config.yaml
dataset: "coloured fractals of 300 iterated function systems on busy backdrops"
image_size: 48
num_classes: 12
moe: "soft"
slots_per_expert: 2
patch_size: [6, 6]
width: 192
epochs: 70.4
warmup_steps: 1340
Rows from block 2 of a small class-conditioned image diffusion model, named by matrix and row number. Rows with one number within an expert belong to one neuron, the router's apart. Each number is 500 + 50 x the weight over its row's rms, rounded and kept within 0 to 999. All counts start at 0. Numbers have three digits each. After the name is the row's rms in percent of the matrix's.
After each expert's rows are labels from the 100 images, of 14976 (inputs lightly noised), where the router gives the expert most weight on average: "strongest on" is what is common among them. Only what is clearly more common there than usual is listed. The data: coloured fractals of 300 iterated function systems on busy backdrops. In brackets: how many of the 100.
# router: slot weights (model.blocks.2.mlp.router.weight, 32x192, trained with AdamW), inputs 64-127
# up: expert up (model.blocks.2.mlp.up, 16x96x192), inputs 64-127
# down: expert down (model.blocks.2.mlp.down, 16x192x96, transposed), outputs 64-127

# expert 1
router.2 124:480507544482465523386509511552422533475530429579531486492426491467583560524436528579575427471499501499588481571477479512502550542525535507433576540510509465463483465478488491482448510386444498
router.3 085:533467437525601437525418477518573531501508535605500575491526520524544515511472539467464492522475566498470511580469559496535542468659459461453494492531475482492547501537594441531479466444608512
up.1 092:482487491605508496479532499477532370551477479454496563529509528493444463491531425513508542509416509448576525437518550464441460548482521524492532511447414484498496471528506548191504494524476491
down.1 085:436526483462554485509474537482523420542518546501510508604519505483475544531508522486514467469424503529453451515503501479531436483470491522511483457523629487438529539492523541900475500496490521
up.2 115:536496390482498502484511507555400499420533458470460382556452537512485512525512549505467503518511515500548437493506451510536490484393505456522571550528507518507540433470438520482567532420429463
down.2 136:513571462580506529515583397502465536504495510427591535507458555457515547506458526502509507492577558571487532457481528531543530463663581527458495480515582476477544510556530469515500521585454526
up.3 210:512533522464527485474555524519430518499592562535503465532508489497518481487587540511534462500559599479503502503487488462596513553468537479569489570421542415476480469521519559486533608398428483
down.3 152:535547509576515517519510391576534515484457632530491474524520495432497503553661471453485473435559579487487554447553474542468552561608523417493479516435529520487533496534542508527498507624428467
up.4 105:515528525459529512512521510486516478573538533552549521522453586431430564508558593548533488541507489506504463487478518501276431545454487568458516483492528518465527562484450501531559553503436552
down.4 088:537450483518557523535489487494506465635504520530489510511524443459505599487533425469487469538533464438486452493475479518512448578458504462614506528519488477504513471527509468423596499448422527
strongest on: dense (65); black (41)

# expert 13
router.26 080:527482480426531553498524495470447549544439430529494484421526540463542544532547474517454477445401544515451561495479480577501410473593425468547541523479492469489499479438420409502470563415477514
router.27 124:523485585491456541522487550541481556459535542525528553485321499429494547571560593549534466471445527493506480544521517596546432513502455526507576458521478461479521578509469361499572591423508536
up.4 112:628399509467432456490501562595526558566488469536485503445496421558496531550459476521488431569509515488494426553540542527606494557545525546431538433555499535583539523475441416511513447512560490
down.4 093:548608488563411532421551537510544554501438469578552452471432489497480593541499458502493474560503481511524574509503518555506476500607497440527438517553424456417558422538478477514573524386457589
up.5 086:521524490568471450546593464497447473463525456491517500443504398504487473552632421509530481558505578544549495530470553483383496519481413485500528476502514467521507502517487461469526501395559544
down.5 106:504477459566451528446510532408488566486558518537554474538447468465456559484463616476483544504547514541466559567495487515471545511530617395475495530468485506455479451496459522485556461404563559
up.6 092:505541591519601493528495521458504381516449415551540437462526540510625432466367562427393500483448548526499533556492503563581521472521495354466476532449546496515452500495605501503409525455551555
down.6 104:500556461517518515561612426413530516567538555491506509553493448521521524473499440566553550519567476495533539465525495469510472502501503504615501491504460485543489523612424451529460496407371540
up.7 103:574477589486516530545471610531478459516503560524460513505481460514403479548523498529510487495520504490497426505522534452635517566449526488522583468510513546488477495656528451517515494464603541
down.7 089:554599500422519491503530600457513466451532549492478417526493513485445503548572487441516485406465494491457546536545511524530537493487492523516511421647522531495513513414541531469470491473505564
strongest on: dense (82); white (39)

# expert 2
router.4 095:585551498563456522522474521512490449468504426501471519532411555469442563551524521527532447535503589471455431522556569466498376547604507539439563557490473563549495537494538533467520501435503506
router.5 093:547515514492470476526483463597495482556433425485459536522439568489533447557549485483506450493513537463478506555508566538448442413530525534470586619516444447567550551509438568493479582472560482
up.1 092:440507567508511502483508542447459504546534424543486537523489493326491438562500467492522487486571527488599545463591574529499520487538500503517521497493496532449490503495561504498520441553548525
down.1 101:550470512437468521591446481568591492597436503480526559516517418544520424546577528448509484519496587503479465509508542626486493452538526518424409472502446440545458502517515510468492537498492527
up.2 099:598550506514506491487566448462580521520438507504497478560512489524526488545509501405426526540466505546506511433569483489524408545373542504493512426438463497538457462453433438492506515492473488
down.2 092:513530481504550570524432439513552540561464440538560514538490568431515517451477508556502461496393472572574527504508385517511515536405572469526506504448550460505383541496373542486550503529470543
up.3 123:451471588539445449588512542486421516523527553518472524411497509451606465480496433518521488477446531510445521473546487611648457542425514443481478476612504467356468484554496442485527484534496465
down.3 131:479487543498445499488465501469594463514461542456473448498569507519560390460454538513472515515576459524471549481500498512527566479475514457543410442497547497525538523490580604493566491423516469
up.4 097:473511446506535464514456531523464563439544444498472484488457481524488601597576507566517481543420518489507576445500526430539563442544415488507431466517500530522546434509547516508516467485437475
down.4 090:511508576494576560462552494552604437458535458523463510505419447511478568501452485522540413616519445457484469462489533556471484586468440568561499498514425531541471460474550536503526542475380532
strongest on: black (55)

# expert 8
router.16 104:416529611488503529449536537541440464530543522509549514452449529415483493483516529514508446496438510524471517470457572541499436514459488530505537480521547493536500531447409411505517555501385382
router.17 083:441489545535531451603463363535477502457493522551548526546521483471511552515470507541429448557464501441527508512522554470502507515618536498434496493598439447476495433567533455556448500446505390
up.4 074:573503524432557416563476519549576481481525523489468570494507577523518405443537516544472424543602424540469566550506545581494462459358494395526525533470475425526600451557548557452505551404563544
down.4 091:534502460576524595521542466473459607538488422509582587470407481504511469449503474459450524574547490484522416444517529498592520486447516466448541568478536509527418563447459481460419487550540528
up.5 085:498515535445468482495556603515498522465445514451443424573387517520425425488459485513572467500512521549640518525534484536499470519496538581582583509441526534454526540570520521481616426463546473
down.5 102:511467530517493542539470533469456467480550491523530452592521422511471447466528569462429600545537492571464475486491577545488530482518537531496543444572521540546496458488509517528484511567494502
up.6 099:545450540461559514505454500436580409570542521487442575500493574500520525424536631471517570449521525492482526532433476511473495536457509505502471442464457426526459518497537522495516507445533529
down.6 098:457483495494594535441526459538477432616451534435369601543513499469524572440501391438561448470412470537572457417460456510479422572513426489528550565470482558520489535422519392491509482522456488
up.7 092:517507530552457492556474555475517489462579511447486520546489434502544463518497494525516488582515461545596439590549459484523501543435561499504631453449515506515500477514486561412589487473511600
down.7 090:503481496448511523445528588435548565447615464504494417602449527456527493527560485561516508505501501416487582452521504607517520574484599494473476563558525470467447489466451500634563441485478566
strongest on: dense (96); red (33)

# expert 4
router.8 086:513457539465556410564447400527536481434472554523442566559527501565581445459552476515431527528526574534433556539564501442505540532471547438495548564470467426467438481569520516466443477447524470
router.9 064:558433441535561467542439443511575494488431454500503527457612566476429500530508441452442484565466571495523572532460512529559474498575472495548511581506488458452603466504450521471461483501581442
up.5 107:541461437459552408518529589583509438551499385532389502571517568514557545457429525527456450527434530490462565562475471567545445544535538490518532444586512499479542448466480494549531509539558545
down.5 114:511447460479496479482423457514442415571447473529481492510518491520536506588477512456498517510518440481463541482486616423471527480473522515480473528570484446490513530598464515452567542515488476
up.6 090:556505490553522489483532522507410532424558488463491489472499625507555432570424493510462486539469557566447539477590515360440507502473447503596424532517580601502451483439505577469443500454506530
down.6 088:556482473476490530562454424473506549486484502464497437481469492412540448545480481460469520523542552527499524510465524536624475540510516485427487469524489518507473547600467457607474602538451532
up.7 101:545507509480414458554466485459458568529512512541514442492519463488472430510519479496440507491531515473548424494518426426336480491465563453484472404564588587484491520452443503725567507495432593
down.7 094:516431539554510449482518457448569574555498538438463426622499550477481455566429447564548478524556432537444507507530422514514470511482534527499557554484347418484548490500386495255568440464396567
up.8 091:491561435584500510598489547498465496436300483527437475482444479561525442576493508511489547466589454458502561511535536591422503484544497461502508507585511449538512404503490538522442538441516539
down.8 101:543477482368485471479535547469459523446340553470483492433533495477532480525418550449597506516489478525520383490553494426425473473611504555543498409501517562483522547569576511498478587628549515
strongest on: green (36); dense (35)

# expert 6
router.12 099:472407485456445606507519549547431533490521481509484533498371452460572525496434465566526538573496385471542564555505494569531534446469507530496537401524484421442417530498455428490532561451464500
router.13 091:538525556456446583492503557461458509543563442514518507473419512436512448477499499471522507508469506441471510476532565507595461531591539515391564451505509512603455538551551381485485563365563511
up.0 087:471566542484483473542543475434452587439449551460504375453501520445589448432603589535556452514499547538548466528555518516455446556501487487540537449527488435530515503558454472507559542484505588
down.0 071:475413537566502524397509509451517491500459456485478483523503519481465519538428430430484507529477614531417468530509575476584550527484580555572543554466510587500397550473463470472487535517473532
up.1 113:499476560399465521519531552515462537484568500458526468535400515483441460645498442493586490476450556522497415494536489547719465489459469453468513509549535509455560577524435434470515438536555543
down.1 085:490550532559494393453516507542444538431545529517525488527543460507480488613468521418459490596500461532503506523466534480555545436581501607579472461532506527434520578502415557521480440455540548
up.2 093:525506648515492493439444474535563564475471576560508523534424486492459507622577473457538464471414530525506454491519496538585447531488452526579541468522517494486636568502502437516515583442522560
down.2 084:528467551491488440453442555444432489552562495506550488470563509550534482497422549506462400517421476543571434545507542528487525431563485513513485552546530479481558535453572562600476546520523558
up.3 087:572406468440460492410542523523429477486540446483387491560500498607513470564466586504458482420450508455419474527413357565474460472514502597505531517527516482414542471437523441494458527508451515
down.3 086:551613450524421528466464501506541472436505459592496516521513453465586457619624453521586506530500493504486588467508468456495478517505461418531440560582494581424547504508552534520546489462494466
strongest on: dense (91)

# expert 12
router.24 122:510549393510570425557532442491517479489428436490458442495644498547531465469434497528468519498567501499471558573517495482489508502393495472527457496503484473450478457475550536508473493541569479
router.25 138:473512457486572434511429473520549508524485533584441525496520507591601504461500567501465487613519547523478503574483555482432551435619476494420492515462502507535531407504527544533466413494504470
up.4 077:496528493484478401525529468454502504492485534481490573527589503417559433522439483565505476479552500427475566488548539474424520569450507488483506442485452483481520482488602518567451486548502431
down.4 087:486522514531525510525525519496449532471321574476523516467616423518516481525481479546572481482469488489532499471504518421550476498500469481530519562568511546554412485548502428502403515508510519
up.5 103:489472546538484534458444491503476492424547403457479444424435527372523619501527444446479467463453496528551491469453502558557494458450459515519529454522549515443532465446516492482523520564524520
down.5 089:473573507503526547505538503504474461503513543544514460464561421535448560485441533539465506546384535463475540541497482471427502417480491481495472540396402496469439521459532525506426457503553475
up.6 123:470558466539503608461502515430520470435482403444539598520550581431440485584567421404455463452490556509504492505518516528475465550342475487532471528550513528541526556471554475470529522492537456
down.6 092:444391538423562460460508496521526484470528489425580555494587489551519516556468469569568513445502459494496530557489436489497484492411519556452529515451453526501461551478511434517500526511515495
up.7 103:499471459517587505530486569513554574528468453539512559439402467521528539457519461625451546583517538509511490540548532517523481501546490508386510471455509478523503469510440509528431467593530540
down.7 091:476583496486545436448571491468424542521452518521471571420527506453467532451501523489524472472578483515497503455512527518523502501493434427551450489566578504508503470521530504489474516428545485
strongest on: sparse (89); grey (58)

# expert 10
router.20 109:544490496468375378546478542520517490506510493477415444479537449500484439542518428504505544461709472501542512530517542521468417515444637513560541455472482508458506536472470534506464513533505524
router.21 100:546419476430522463567537512450502444551571566493502530508414537508415451523591445461444552431523539485528486444545442539501493483516534475437499484541500500461440514517559479498528421451534457
up.5 106:436575595486476517531473467506497496439624494541480466630501510599463461518514470435466500537540546492475435561482522474425464450510546516525476544488483496509633474461507494551557543472455447
down.5 115:447402485484552564477487496565519553393576464413498503517500574456487453513540493509491515553544485417431529418500491443490441532434504408520510474532350545522470551493590449358522444514522457
up.6 100:516429540540525528525512555446480460501417483518527399563423539470559446522475516436524485452403518395500483466522415466411560427576521505540453528393501498491433487521479524437509473487438533
down.6 102:516496520486525470435437522539525453550438510513469447461479499528557451472541504594473494515499481653517464539543447566473507521513586512505489570566480599489539505501551453581490465403440466
up.7 089:510425508502625490439522512425569494585528550474548472555460355426550470530518605464507467528437549583429495476518507543460637602497442503519539608428480535508496527482544575543539432517449558
down.7 085:467502468488594583559458561424426475555452444562576476427463580571518483499539451526502487486450470366515544440488483451486596613519505387480528456523504494490554497534606555420437452461486521
up.8 120:506546583394556523465455495530544521518497529541516486544552498510542520374488410405403449521461459447588494522454526447517545439516560624477479515449496527506506408544512509508406490480471440
down.8 107:490475526549527461503538437535463559486469465441480452524437488481524499406550537578607502541504548593408533494511512556540539468477565485566504471522503501487507574509518543429393430491482420
strongest on: red (38); black (26)